Weights of a small contrastive audio-text model: log mel input.
Rows from block 2 of the text encoder of a small contrastive audio-text model, named by matrix and row number. Rows with one number belong to one neuron. Each number is 500 + 25 x the weight over its row's rms, rounded and kept within 0 to 999. All counts start at 0. Numbers have three digits each.
After each neuron's rows are labels from the 100 texts, of 14976, where the neuron reaches its highest value: "tokens" is the input token at the peak. Only what is clearly more common there than usual is listed. The data: drum patterns on synthesised drum kits. In brackets: how many of the 100.
# fc1: MLP up (text_encoder.blocks.2.mlp.fc1.weight, 1536x384), inputs 128-255
# fc2: MLP down (text_encoder.blocks.2.mlp.fc2.weight, 384x1536, transposed), outputs 128-255

fc1.485:476509486512487446526515490476458534486518506520465535528462497499499491504486500482484483470466498475468463488509554490473499472461530459517527511471542472527500484489488522457530487494496477472491522517493532503533498486509526468520506461529506501502475456486520487527548478485512480511507457512471502506466490460537497499479477482526475508494475532525501561529527495470484512477458
fc2.485:525532520510523486507527516472502515520481482490498499540514510467524495515534483493523494493511509494457512462446461500525526519532486522515453474486544488513513468516470500543489468509499467476508490515509532529470499495507511465490491532453514555497531509491460468457518548520465523503498517507523524496526532548506500543534479450507493479507491497486493493524498538525523470499519
tokens: "hi" (33); "quiet" (29); "bpm" (15)

fc1.522:541459466499513516507497480525519496516548516493497475501537507477538522454510507465528544469476485541523522531517500524520523512534495447532524484500494467496541480487484497520542471513501530510494474458488504481521502469510509482504486525455516518516508533509532514495527489512498452447523506504467506485504521478481465481505528470521518531463512480475476473488492484476524531491515
fc2.522:489494466469514528524491567477528496528494463535504504523519467461481472530514494477518510500530496473488498475493541477511490497553472462484545484480502504472539485526483532553460533525495505511496478520550537538514513486496501518461526476486486522514508487485482473480493499458544532516475493486482480515460501504483488532518444473547479472484458538520529489481498483515459479542444
tokens: "hi" (17); "low" (15); "-" (12); "shaker" (8)

fc1.401:442518532491535524484501459540532509461492528533460492554483497546521556474524538488500473502507509471509469535491447505512514455509512523494500508505489493518519523482509528533495504537457476457469502468507524488497493517476468512536518483500500546480497493501485536498519485444506504540515442496465495542470523509525499509479495511520498475494534506523532507525493549471505522458516
fc2.401:514508481496524487469467474483533511475494453470509487503512486490474519472537484533542521529500489504542518473486533524564506517505510496504464531520504493442551538502486474511464458548464490518540546523507486455495485484488506533483490547522465529485458553464485481467479528484478519483499524487512468519490552475499455531495500493474497503516512481486473493470489524456465531496502
tokens: "bpm" (61); "," (38)

fc1.756:475536523481514545516500538509466520491460537526487534485491491451522474537479528545485489488511463483508516513482478497490490529509469512489513502456507492551496490480453511520522529489486488493461468508493483521496514521526481539506529521504511465453470539491485480518520527490508506451500452525488481497444483491492528497486512453543484497527510520510553484539516499487536508514458
fc2.756:545455527477547508525500534489538507472521465485505528461501500458536478505551516509536537534522523514490479496464471488501453477536557519510476495526501509511469432489491521523512503530529477500489467460541470470498536511516539510471498517508455522474522484491530511482480496517469484507466489522513490548524513494545504495513482454497460502511453469483461463509516463478480497484512
tokens: "bpm" (67); "kick" (32)

fc1.187:516478489508550479494516481521486485547544470498492477487480475473464493458479542542535516490500563490531514508551476490462498517525459519478469488474491498500495481498507504466535450506491459443456491530501515505485522497542536478481524491512542554499538535542489523494543511472513474505533504527484472495496478514461492489492469484489515491450548538503490485451501485492514510480472
fc2.187:495502527492484497538502544476521463481513481525526516499519505453483463495475469472536540445536542530464474457484471521487498476511555453532487468502465476501472480539482489500463509538507449513470530520531484535468500468524496471496482493496495555480495539492525455475518466465510539467483481499528525518501502496473488494494497464517535513497502495538537454495478527467520492529488
tokens: "<end>" (67); "low" (18); "thin" (8)

fc1.234:513496511439512499498533498556481524518488496472480542467447497522488523517484489505473506514523498526523502493525543502533524507491476516489525521515500453512487512468475456494478539490487479499533503452497496498490481480528513508490487477465544530534533520480517530458471553489490482517514458501509515512470534491551506471489471530478494506440482497517528490494527515498531484522499
fc2.234:541529521497552473518477493484489501482555483493517467533501496478524468517482518484554468507532480465486529534525490508559484485511480523473498516470530536505520518533511508542462496480489483479517500524460522513483457469531510474491508546507512517470517471506451521457531480535508505490509510472486501530533466507476541506523513497472474492486452538536531492532489474483500518491492
tokens: "bpm" (65); "kick" (10); "in" (9)

fc1.740:492464487483547531515506503453523461508491546535472532531537467461498475556506496522502478532488541514472511550489489451465468454519523487467490501488491529542534514489486470517536453477488521454462506528509500502504503517524527496530502516444476476530475499462549525497500526484486511515520459526492526526539473472476481543459559528504462526513511476497494488505520513503523511518465
fc2.740:477483524525479476520549515524531487482490460499522490456506508520498495472468517510518530500482526471474464500548530495531499477531494503460501484456526521470516499464469522524522525526475498536508489490488483533521495518490513464465524486512540492517543495508469482514516486474549545475504502483474534501479471504517462480462477493490523544455483499531492506464493510512504484481533
tokens: "snare" (100)

fc1.158:506488479500489528512528506500476493507442496461471492507449502503504501502521523513563471517503510520514490506494516514483529488528497494455521470524511460506499501506502483490520527516533498503530490468523475459526474510484447541486494477468506467480483483493521527499481531478514520501507499516501493482529525557530466457493491515514466469486536477486550479533531508457520507518456
fc2.158:538504503522517487495522481490564448502523536480510481518485485528487510477477498537474522494528500496487530506510540531559514485481493564460457547498466524459447506512474477539550488505539495516486494528480511487483488469487462508503461527483461497475560536534509470503481531518497533478524476483481531474484522527514540493505478511457494491520495439511505479527479500493477508495485
tokens: "<end>" (62)

fc1.151:519445509494508500528530520464492490481479506498483501511480493475443467529468468507479509476468495521513526465542488533533489485492464511480477505535477494489447517508448456488488522522443497495561475514510476468505457475481485512505475518451483489482539487495489473516495543540475519466483489521508499482537502537509513523498538506512495502499459539496506480457534534496475503507480
fc2.151:514509513506459504485526483500526502467522482494502494527528521493535527459466511502526494469447486486439503528494541489488512556478507522534504544498537483527473488502533507509506494469524529509505464487468555478520488482514511510491510500484519512489499512480474492468492527541540525489466491508497468528517439551528499469502481480497517495460455513542537532540519464501493529511463
tokens: "bpm" (69); "with" (31)

fc1.111:535513530507529544504472464531537539514515468499504522521463464443480485523504522491522449482542527515486469478481520505485462454455511534476489488490502528533540483506495521523537462481455492488508474454546490486529479535533504526520501507531520538526495488464494544522517486535531502532488485519470478545469484496512457467521491505523488525469504492478524482495462522539481477488466
fc2.111:502488472455519505501501491526524480518538493542537503476514470523535505480495489498480482482511511533456457478514482525538525465546463473481485553497541478465449509494438497494495500476471473506510503532518497495512544483496511497477500516495465474514478523543555495544475542490443480496461503511506475492466474489567480526532517475461518468530502500485464464479540500522488491514529
tokens: "noise" (46); "thin" (31); "<end>" (15)

fc1.61:534499524479512475486466527518474500500490453514522495506512470498522518533513534499527525526492547521501486461506469508498472471517545492520511532530547524509460484517491516546534443518497443465530526488471480528528478494528459508489528559470478506496529503520505479505512489459472501453514497503497480526512474531455504514518527502480509504460504453510520469530502483526496448517482
fc2.61:485463508534479492527510544475508515457524490474490452508502511466467474479449501490468484512488522511448463505461524554481535521532496501515543493509508499468501506487530479524481534486462485512459528494520484465475542533456477513460477507495485488526504525474477496450484510472518523497523457493484526543475465542487536544499531502470521471467540500529519525505469491496530472518521
tokens: "<end>" (35); "noise" (23); "pink" (16); "rumble" (13)

fc1.127:493475467494509473514520532539471515464547512455483525478513504450510527520514519483521507507539453490550535482533526530534471497512519532514456483516543478515516474542519543488514465482464508547454519491500466542495463488493494492460465475513500482520523516496468490471479493521458527488500489512471515462510489523485537535475535489543509506496453480519528533512498490459527529511520
fc2.127:524551484506517522503481531454505475512496465499517483544528472531464494530504471510483532479505465532492497500507532514501506529525520478528466521483468510456500504463525524530508514510536519540526492525556483503503537438531492505490532525456476475469482488516478477483517497517521541516496502475519472471501538500540520534534510525473472525519477505472509513498482477525488505468467
tokens: "hi" (99)

fc1.367:520478487495447477473477489523503499488485492506454508473508530463483508510528540510519490526526514463524505540501489536488521514494526491491526510515528489453480480524470491490511497573552500522491485434456538506504534454480461476515522494472525464487474515518512469507524476520494470481554485498477525478492527490527496487515559507528503492468540529460538518507470491531482522487496
fc2.367:466533505501514498510511535522518481503493476502465475558500509510500498487487555462527531437499477471528515483518459486518466496467474468467535511508471551528486479490489502489503524487515522481490537535495522528519474463545471541517495507528509529449483509544501500467462468495531493473462515454538523510510513484509502522487459495518483516509479515512474473486506512513500469510487
tokens: "bpm" (53); "," (47)

fc1.104:535518491489529510504542516514518522526506462506461521509486476536495526513534495486480528516508494476500503516480471487526521468434488532476475478475457505522505504478521526493500500489528519445498501470527463547472479517476515542506524540528518536462458529464463458464501504466460508498539528487464489512507490526520490544485446490537507503537521525510520501493533502471484511525475
fc2.104:502530509486508489491499538491513472484507496492532502473502488467467473514488512555475473461466488492526511484519535500541499495522510473551519495545508492497511463514482489512497504463501453471514475522511546472497526492464522453494465525455487495449517541487491501442501492536494523528482511520478521518545534482470519456499494449528482545493470481484498467540494525491511485468438
tokens: "hi" (67); "-" (28)

fc1.146:520455513514474494476465521502504482507537518496453519562483532504534491466467523469528537534531494519540502466497510534489472478537472470522455546518516516520501482482509478519496520477527463485504509490498505455507517476499539485538466518526489544536527548529520511565529532471509521518526566507526524485502487502499501478510458521503531520511512470514521495528471480526489515484486
fc2.146:555494497470483499539488519471512467533456532494519517535458517521476465487509465528495514469496533490487497523503499506494500501546534504515468481507485477484487514522497515506545487505479501477503514540526471498502535517524519514498494511476496512488529525498543485484471507471495485520472463544454508500474506518506473501453466525473513505468503489495490528482503541472490546554505
tokens: "noise" (87)

fc1.273:510491470502479480483460461510522547536490496503504510493460475554486464470531484510513495540501512520499479529519521456540482501508512486505501533514514525506517482519501467495545529507508472513511524483490481533517521527512505463502469518501486477466534529467530485489467454458522519510497462492515472491490497516447498458480516483540518489510507503533515478491529510463483488508480
fc2.273:537482505503520530508504544510511481520496526507475481468550481508469455502461477484475517447505483503470495503488500500536475475488488480507472546509460479466510473512521510526511478516484487528479526524518507457504521499455514498454493552517471505470494496500490468534453536459491523516485498519495508526496502488522527477521531500470511499473522487557488527471532487497511518517463
tokens: "noise" (96)

fc1.635:522487492510484524467515447474497520478523496470453533477509482490484455503498502520522494514496474463480486521518515497516498481452499523478545531480516532537475501496515478534468503532528467471526484523441478508529488449505495471512503543492502513465494524520474463474521487461521555534534468487537522459477538534506544475470540500498475470504523463516490538473525530513511453505476
fc2.635:529501457450537545469531466531531464470492488488490508522506509485505481531485493463539485477472463526479526461502532503535465528483529472492513526488498535502488502525506491530492532463508503538491509481518460527457526458557471505499468521537441546466458527527521515509486519491485516512469519506544544492527526425472517519502491515511485469524503498500528487484508483522488506534477
tokens: "bpm" (77); "141" (23)

fc1.674:524505486478520520512524513502552495482487476501489501498482481501503481456515531498536489444527478506476452482475471501503466475513512536483517479515478471467468555465497487481449466470473495469460516486527501480485536489517473480509460490466459499495471498498485547480526530477501523488496526514525475533487486473514534540441463484443519535492473514509450515481530452474503504516506
fc2.674:488556539507526510527543474515541481521502444481472503516499514472523486501499470548501495468473519483516507504489518524489526506555491476495476480470514477475535449522457459513514478477480470519497498505514517529492486483474511508448515530503533526510553472484467483501504468494515511518471492515504490551520494461499485506532486530532505518498522467465481506497544472500469541486477
tokens: "snare" (95)

fc1.72:487533498507485511507548468498524510533531457527518488507463509535444520481528470484528522481550476529473457504478490479490524466518503501522528529510471499527511513474524496467497501521478475477494506489536507516470548496481435515497493518507503532492510494482474532511505500471468532490471451501507505529467475492511495493499474495512526507464522510497560515512472546495498473482451
fc2.72:496509457485500498491537496493491457503481530488519450522519523450529497467495523480529516489483522482523518496492480537501491466544497525500505469489432531465469491526517488512462477533487456536467494501487449457491538501520479501515501497525497486509526503541514444482523550518471545462476480492479503486457461485513476545484530513523514447479488485472465480490524476489522481495489
tokens: "noise" (79); "thin" (10)

fc1.136:482478498491484468512472466545498490512490491506496519545547538513514505517526473548547475510533474490497537509490476527527512515489518506471512540468548454479506500509514461459527509500461507491527505521560497488526519493532480506518462471461514516481511537519489529527530480519457476502472496512455500493463537482471521501512500535466494526501524520498471505498466486491483500506502
fc2.136:505526507509490485511486516466489457471505509495485519549536525476497495479525478501461509462501512528508475478465492527504474493566494457481503506514529491475497484515509506508490516477480438509539480537521540529499472458502491482470502450487514513529525527533498514504466536487533517519558487494484478504457491534555464498501485502534466460505506510495484518485518464473503514488470
tokens: "hi" (29); "shaker" (14); "<end>" (12); "hat" (12)

fc1.298:481556504522487532514495547515527518500475520496470533479523507548526495505504489523513480454469541461477460505450499533500497479461483472470475479478503511481494512546458524500529504475519517465456469504499524534499466506546495521540494520522501504521486513485504510491473481521508518523515535470522513531464467480537511497526502520488509533517498473516523529501497509532509505497473
fc2.298:552470490484519479471517518498526488531512474511512470500530469490517468483501525524497468493551517489537532514538494496503512498528501473504488506519515466529463468504476513529491504488485452512493502520473515475464479532473501463457529489533495514490533482546521478503497492523476536514462491466550491545500454495501522524468495515487500485553483522501496530457523477501496527481503
tokens: "<end>" (86); "thin" (7)

fc1.105:511487504527467477467479523535485495527498529525472450509492504517477450506538481520473501521452482501519481466460483498515451460498495528521504479524529457503483463502469537495523486466474523493502530510472532502540465490479473538484502494522497476511510473471505547469489522466479457479496463506524524486535523549475467468512533532536459531473487495530492487497471512547481478547526
fc2.105:509453500478506527499475525507535499479484499503497516448499463531505522498494508506475462522514489480484521533521533541500531529477541521451471531526472500497492484524491441515488513538488516518502518464499516497532556489467514482450504473445473503488498511507460514467451521489479499527506502506519487511481500517522502526483489484469526495447506481557502526502531494494534493527507
tokens: "noise" (40); "rumble" (26); "pink" (25)